config = dict(
    train_examples=147500,
    translate=0.06,
    method='simmim',
    init='orthogonal',
    nesterov=True,
    adamw_lr_other_params=0.0017,
)
Rows from block 2 of a small masked image model, named by matrix and row number. Rows with one number belong to one neuron. Each number is 128 + 24 x the weight over its row's rms, rounded and kept within 0 to 255. All counts start at 0.
After each neuron's rows are labels from the 100 images, of 14848, where the neuron reaches its highest value: "top examples" is what is common among them. Only what is clearly more common there than usual is listed. The data: histories of elementary cellular automata, time running down.
# fc1: MLP up (model.blocks.2.mlp.fc1.weight, 1536x384), inputs 288-383
# fc2: MLP down (model.blocks.2.mlp.fc2.weight, 384x1536, transposed), outputs 288-383

fc1.459 [141 119 119 113 116 138 136 114 161 130 122 195 134 126 158 115 136 156 137 110 145 120 147 135 103 129 133  90 122 126 115 142 140  70 145 117 122 128 144 114 155 156 109 118 139 128 118  95 122 103 130 155 121 130 136 110 161 130 193  68 122 142 122 132 108 128 121 152 141 146 114 143 133 125 126 121 111 147 109 118 111 133  90 135  77 128  94 160 113 141 123 128 111 120 136 141]
fc2.459 [133 131 118 124 131 135  91 161 126 165 201 128 146 134 135 110 131  99 128  76 127 127 129 110 128 128 109 130 130 133 148 132  97 129 121 143 136 100  91 126 128 165 127 117 146 128 130 119 130  87 135 134 130 126 123 240 130 182 128  91 129 128 137 114 121 106 147 125 133 124 121 133 126 125 132 100 129 127 116 126 160 117 130 148 140 128 142 129 128 162  72 120 132 122 144 146]
top examples: 111 turns on; 011 turns on

fc1.378 [166  69 167 150 127 126 123 122 130 180 137 122 118 119  96 122 108 123 136 128 130 108 131 145 150 111 121 141 139 149 136 111 177 116 119 129 121 130 147  90 113 177 114 102 142 132 132 126 128 107 135  73 148  98  71 136 128 125  97 130 107 121 106  97 124 108 130 110 118 100 144 157  88 133 155 115 135 107 156 141 120 183 149 129 118 116  92 100  80 164 140 156 136 102 145 133]
fc2.378 [134  81 111 129 136 126 134 128 169  76 120  53  96 129 120 105 149 135 128  75 127 121 152 147 128 130 106  92 154 115 122 179  98 190 125 127 127 115  57 130 114 108 144 128 141  76 115 161 123 177  80 104 117 134 125 140 142 134 172 123 120 143 121 125 125 139 106 131 141 118 169 120 168 133 100  91 143 128 154 150 176 101 176 124 149 136 123 149 134  74 146 127 105 183 124 126]
top examples: 111 turns on; 110 turns on; 011 turns on

fc1.600 [147 120 165 166 140 115 141 146 177 120 145 131 160 168 118 118 150 109 129 148  84 137 126 116 146  76 158 162 135 130 124 120 124 104  84 154 121 129 146 111 163 132 194 157 111 107  91 206 157 138 128 190 158 138 117 143 104  95 167 118 116 134  71 133 127 135 122 104 124  96 156 135 131  45 143 110 129  89 125 181 184 129 134 122 129 128 132 140 151 121 130 117  84 140 125 154]
fc2.600 [110 128 135 138 126 103 137 141 129 168 174  88 128 198 121 135 125 128 105 132 174 128 140 139 152 131 137 136 140 128  91 119 127 106 123 125 133 126 127 121 133 129 132 127 136 135 128 126 135 126 129 138 176 175 209 137 158 129 128 135 119 121 129 103  83 159 151 141 131 136 155 114 130 150 156 123 118  94 152 128 128 125  74 121 124 109 132 127 154 138 141 133 111  92  97 185]
top examples: large cells; 110 turns on

fc1.300 [144 155 143 125 116 127  56 121 154  82 103 120 122 133 126 116 128 140 116 114  90 144 109  67 162 129 103 122 130 157 139 128 134 124 110 121 130  91 128  77 155 132 147 105 161 162 127 139 122 136 127 127 127 155 134 120  89 156 155 136 140 121 115 128 153 122 123 142 127 180 108 120 142 132 161 147 155 166 130 110 142 145 133 139 112 144 130 130 142 124 172  97  48 151 136  98]
fc2.300 [128 124 127 124 148 106 124 129 139 131 119 129 131 152 138 155 127 109 103 126 124 127 171 129 129 132 114 140 100 128 133 103 128 129  76 128 128  74 140 126  22 131 122  85 163  58 129 141 134 127 167 126 115 124 131 123 139 133  78 143 139 131 127  97  58 119 118 121 145 137 120  95 131 121 227 107 124 130 126 124 134 126 127 130  89 134  97 117 150 128 131 113 131 120  95 128]
top examples: large cells; 011 turns on; 101 turns on; 001 turns on

fc1.347 [141 142  84 109 132  98 140 125 105 129 135  61  80 100 102 158 137 162 104 127 108 122 142 147  89 134 156  84  95 104  96  71 120 136 111 144 104 155 125  88 147 102 122 125 119 153 165 147 154 123 121 131 137  97 108 117  92 135 131 138 122 128 117 123 168 113 140 119 107 130 117 122 121 146 104 132 130 111 129 153 140 136 110 117 168 161 117 146 135 115 123 101 159  91 182 121]
fc2.347 [128 129 166 125 117 128 119 107 120  99 106 108 151 102 128 129 129 151 127 135 128 145 142 133 175 150 101  90  92 148 126 157 128 125 129 130 165 129 148 129 132 116 131 140 101 120 102 179 120 124 130 153 115 133 112 154 148 134  85 110 118 118 140 205 128 153 130 147 132  99 151 127 139 106 127 107 155 111 154 151  81 145 129 128 135 124 161 142 118 107 133 127 135 130 139 135]
top examples: 111 turns on; 011 turns on; large cells

fc1.31 [110 121  89 108 149 127 114 131 161 131 146  89 109 125 127 119  99 119 128 142  83 104  85 115 130 122 150 167  95 130 144 155 141 127 136 132 131 123 142 128 129 141 110 108 141 125 138 150 121 122 160 106  95 129  66 114 129 128 173 166 139 112 120  84  97 125 153 138 163 124 129 100 130  72 132 121 173 123  84 123 129 181 126 126 141 124 122 107 140 110 131 121 163 175 133 129]
fc2.31 [126 166  96 127 116 128  57 127 127 120 137 105 127 129 158 105 116 105 131 129 121 145 149  99 126  94 145 126  96 188 166 128 136 129  88 123 173 132  78 131 151 112 129 116 134 127 121 121 125 135  84 116  95 125 129 122 126 138 125 107  88 112  57 136 134 109 129 130  79 125 116 119 132 103  90 114 130 128 105 143 145 116  96 132 136 128 125 128 141 140 155 108 174 133 135 125]
top examples: 000 turns on; rule: rule 25

fc1.501 [104 111 147 131 110 124  60  83 121 130 147 104  99 153 139 122 104 192 103 172 133 114 121 190 145 168 174 113 101  60 142 118 122 131 149 146 143 122 128 159 135 100 127  86  77  71 150 119 114 107 119 130 127  81 134 119 122 136 109 140 112 102 124 112 169 114 143 123 128 121 121 127 129 151 149 124 113 124 129 116 136 118 122 134 133 136  94 120 131 139 133  86  84 114 141 139]
fc2.501 [151  94 148 201  62 109 128 129 110 137  62 126 148 130 130 114 117 134 130 128 136  91  80 157 162 177 163 129  88 125 116 132  92 112 123 154 130 160 124 157 125 136 168 135 116  89 137 138 152 225 128 119 135 163 141 126 134 110  98 138  95 118 110 138  61 127 130 242 153 109 167 127 128 140 138 104 134 144 134 135 119 149 141 126 137 138 124 183 138 127 132 153 125 140 190 134]
top examples: 111 turns on; 000 turns on

fc1.353 [122 126 103 147 149 101 109 147 123 153 108 149 129 141 111 112 130  86 116 132 106 112 143 141 137 132  86  88 113  93 128 145 106 112 130  91 116 125 198 158 104 166 104 129 132 110 176 100 123 126 137 122 100 124 131 110  88 153 129  98 120 166 122 120 197 125 153 110 129  77 103 125 128 175 120 150  98 128 142 134 127 109 130 136 114 119 119 122 161 147 122  90 179 143 129 116]
fc2.353 [102 122 123 138 104 101 129  83 131 130  76 122 128 142 121 100 126 117  89 116 136 121 123 102 146 142  42 120  71 140  82 124 125 128 126 126 128 143 142  93 104 128 121  76 130  99 113 132 227 154  71 127 126 151 132 105 125 100 123 130 131 122 160 128 134 145 101 123 130 138 192 128 118 133 103 145  85 132 133 161 128 122 130 133  59 134 137 173 129 130 128 176 167 133 127 134]
top examples: 000 turns on; 111 turns on; large cells; rule: rule 193

fc1.711 [117  90 105 130 107 144 135  98 124 150 130  82 134 114 145  99 152 117 117 120 129  92 128 117  94 147 132 166 130 169 104 133  95 106 128 105 128 110 180 118 162 100 143 123  95 141 135 116 125 165 129 136  94  95 162 123  93 118 125  72 122 112 150 124 127 145 134 141 141 119 137 159 112  63 148 112 177 126 114  92 130 167 137 134 121 107 121 131  83 155 119 134 130 142 134 128]
fc2.711 [153 108 123 127  77 139 123 144  88 118 127 139 123 175 121 127 170 180 132 143 153 141 168 133 127 122 131 122 157 156 141 127 114 118  75 125 136 121 109 139 159 132 156 125 128 118 167 139 108 125  99  67 100 130 105 138 215 105  27 149 132 102 130 123 106 120 132 117 128 112 151 137 158 132 164 130 145 132 139 144 128 125 120 135 129  81 101 125 131 128 118 120 166 117 127 132]
top examples: 000 turns on; rule: rule 25

fc1.302 [ 82 146 132 129 137 105 121 111 162 131 129 114 128 132  99  99  65 105 114 119 121 129  98 128 143 155 128 128 139 168 108 134 131 151 116 120  99 114 141  95 129 171 118 112 152 147 175 112 118 120 178 140  98 163 159 125 138 124 114 104 116 115  95 145 166 128 111 134 112 132 132 135 142 135 137 115 137 123 142 153 129 127  68 172 136 154 215 109 156  87 170 142 111  97 107 150]
fc2.302 [124 145 100 142 131 126  91 124 109 127 127 147 138 122 156 106 177 101 122 117 114 106 195 143 131 126 130 103 130 114 149 102 136 120 113 128 123 125 133  39 158 131 128 124  72 135 135 148 127 164  99 129 120  72 149 124  94 131 108 125 135 153 138 116 102 131 117 134 129  87 124 140 148  90 128 132 118 130 130 154 138 120 111 122 116 126 106 129 133 109 126 146 128 129 131 111]
top examples: large cells; 000 turns on; 100 turns on

fc1.485 [125 153  91 138  88 134 125 126 126 129 114 127 144 155 142 126 158 116 131 179 123 129 101 129  53 119 193 118 121 142  98  86 137 106 123 101 123 203 104 132  95 154 135 108 146 136 150 126 111 127 169 106 126  90 143 134 167 108 157 126 112 107 127 172 123 151 166 139 122 124 108 128 109 105 173 158 136 125 118 134 107  75 122 114 113 140 132 123 138 108 133 113 122 117 116 141]
fc2.485 [132  79 143 145 153 145 110 129 129 155 150 128 129 129 146 126  76  54 132 126  79 133 172  99 142 126 130 126  67 138 182 128  97 157 139 128 140 120 135 127 129 193 129 120 161 130 124 129  90 128 129 126 130 106 131 117 144 144 192 128 174 155 190 163 103 159 123 126 127 136 136 127 130 183 131  98 110 142 121  77 137 135  85 121  95 118 128 116 144 129 132 127 188 110 128 129]
top examples: large cells

fc1.286 [124 122 140 119 152  75 186 118 149 116 139 135  97 130 141 106 119 160 167 143  88  92 158 101  87 127 113 155  91 142 110  52 105  88 143 178 127 126 162 142 138 127 136 155 125 116 129 170 138 158  80 122 151  58 142 164 110 126 112 133 112 112 152 116 134 135 114 121 121 157  61 174 113 128  93 158 109 130  88 132 124 151 134 155 112 153 171 105 119 117 111  87 121 113 130 134]
fc2.286 [132 123 125 117 106 130 137 101 129 132 124 128 132 130 180  82 132 171 133 131 102 117 126 114  48 101 161  82  88 117 128 171 186 130 110 116 133 132 115 110 140 140 148 140 142 151 152 145 123 128 109 130 146 112 115 144 153  68  59 118 150 118 127 117 151 129 133 106 134 129  70 155 135 148 122  80 130 143  69 126 145 124 105 128 185 152 129 160  91 147 123 139 112 129 127 133]
top examples: 111 turns on

fc1.298 [128 128 115 104 123  86 121  52 128  83 142 126 128 141 128  73 132 139 128 128 131 128 128 138 128 117 129 128 128 128  99 132 128 128 128 103 139 129 128 128 128 128 141 137 147 128 128 159 129 128 214 128 128 114 128 138 128 126 128 128 178 127 129 128 128  58 128 164 128 128 128 104 157 123 128 128 128 128 129 129 172  99 128 126 128 130 150 128 128 128 158 128 156 128 127 187]
fc2.298 [131 127 128 130 146 124 128 128 129 128 121 129 163 128 128 141 127 112 128 128 128 129 123 126 128 127 132 128 112 127 128 128 136 130 185 129 129 132 137 129 113 130 129 127 128 126 110 126 140  68 129 128 127 107 139 131 127 127 183 127 116 171 108 128 125  88 128 128 128 128 126 126 151 128 128 130 128 121 129 128 136 128 115 126 128 115  94 128 128 128 133 128 124 130 126 128]
top examples: large cells

fc1.76 [ 95 130 103 127 120 126 124 107 159  93 128 125 164 121 109  93 164 141 132 150 148  76 129 110 144 143 119 104 143 102 150 128 132 146 128 132 130 137 141 191  88 124 162 126 129 136 127 231 141 128 108 145 137 126 163 116 142 140 153 116 115 146  86 150  74 105 100 118 107 128 107 145 132 128 121 110 164 129 129 104 118 136  92 155 105 104 155 144 153 134 116 132 114 104 129 148]
fc2.76 [139 124 113 109 115 133 126 149 132  95 132 130 109 131 152 194  38 195 163 127  84 162 119 132 119 129 129 124 111 135 103 127 128  76 112 104 129 108 122 150  90 130 116 129 120 202 134 127  98 133 139  54 159 126 112 125 128 138 128 111 122 144 112  85 138 126 121 129 128 117 173 130 128 171 129 132 125 117 146 133 146 128 116  84 144 136 142 112 130 125 130 127 161 117 124 137]
top examples: large cells; dense start

fc1.725 [138 104 129  98 115 121 131 115 144 146 127 125 112  98 121 114 140 179 137 183 125 101 121 142 131 127 105  98  78 123 121  93  98 181 178 153 108 146 164 132  95 149 128  94 137  90 114 101 135 127 130 134 109 107 158 102 126 169 128 140 117 145 146 121 119 108 112 173 101 134  86 135 154 192 100 163 183 118 189 128 148 153 111 160 148 129 146 150 144  89 125 154 142 123 138 110]
fc2.725 [119 109 138 113 128 136 111 128  84 151 113 125 143  94 113 127 132 146 157 152 168 136 102 133 134 141  55 128 109 138 148 128  84 106 133 184 123 127 157 133 134 158 121 128 154 123 116 100 132 122 137 157 125 126 133 164 125 130 109  36 115 119 119 146 135 137 112 151 108 129 146 127 124 124 178 129 153  64 144 151 153 152 116 125 177 142 150 161 133 120  61 133 130 126 149 126]
top examples: large cells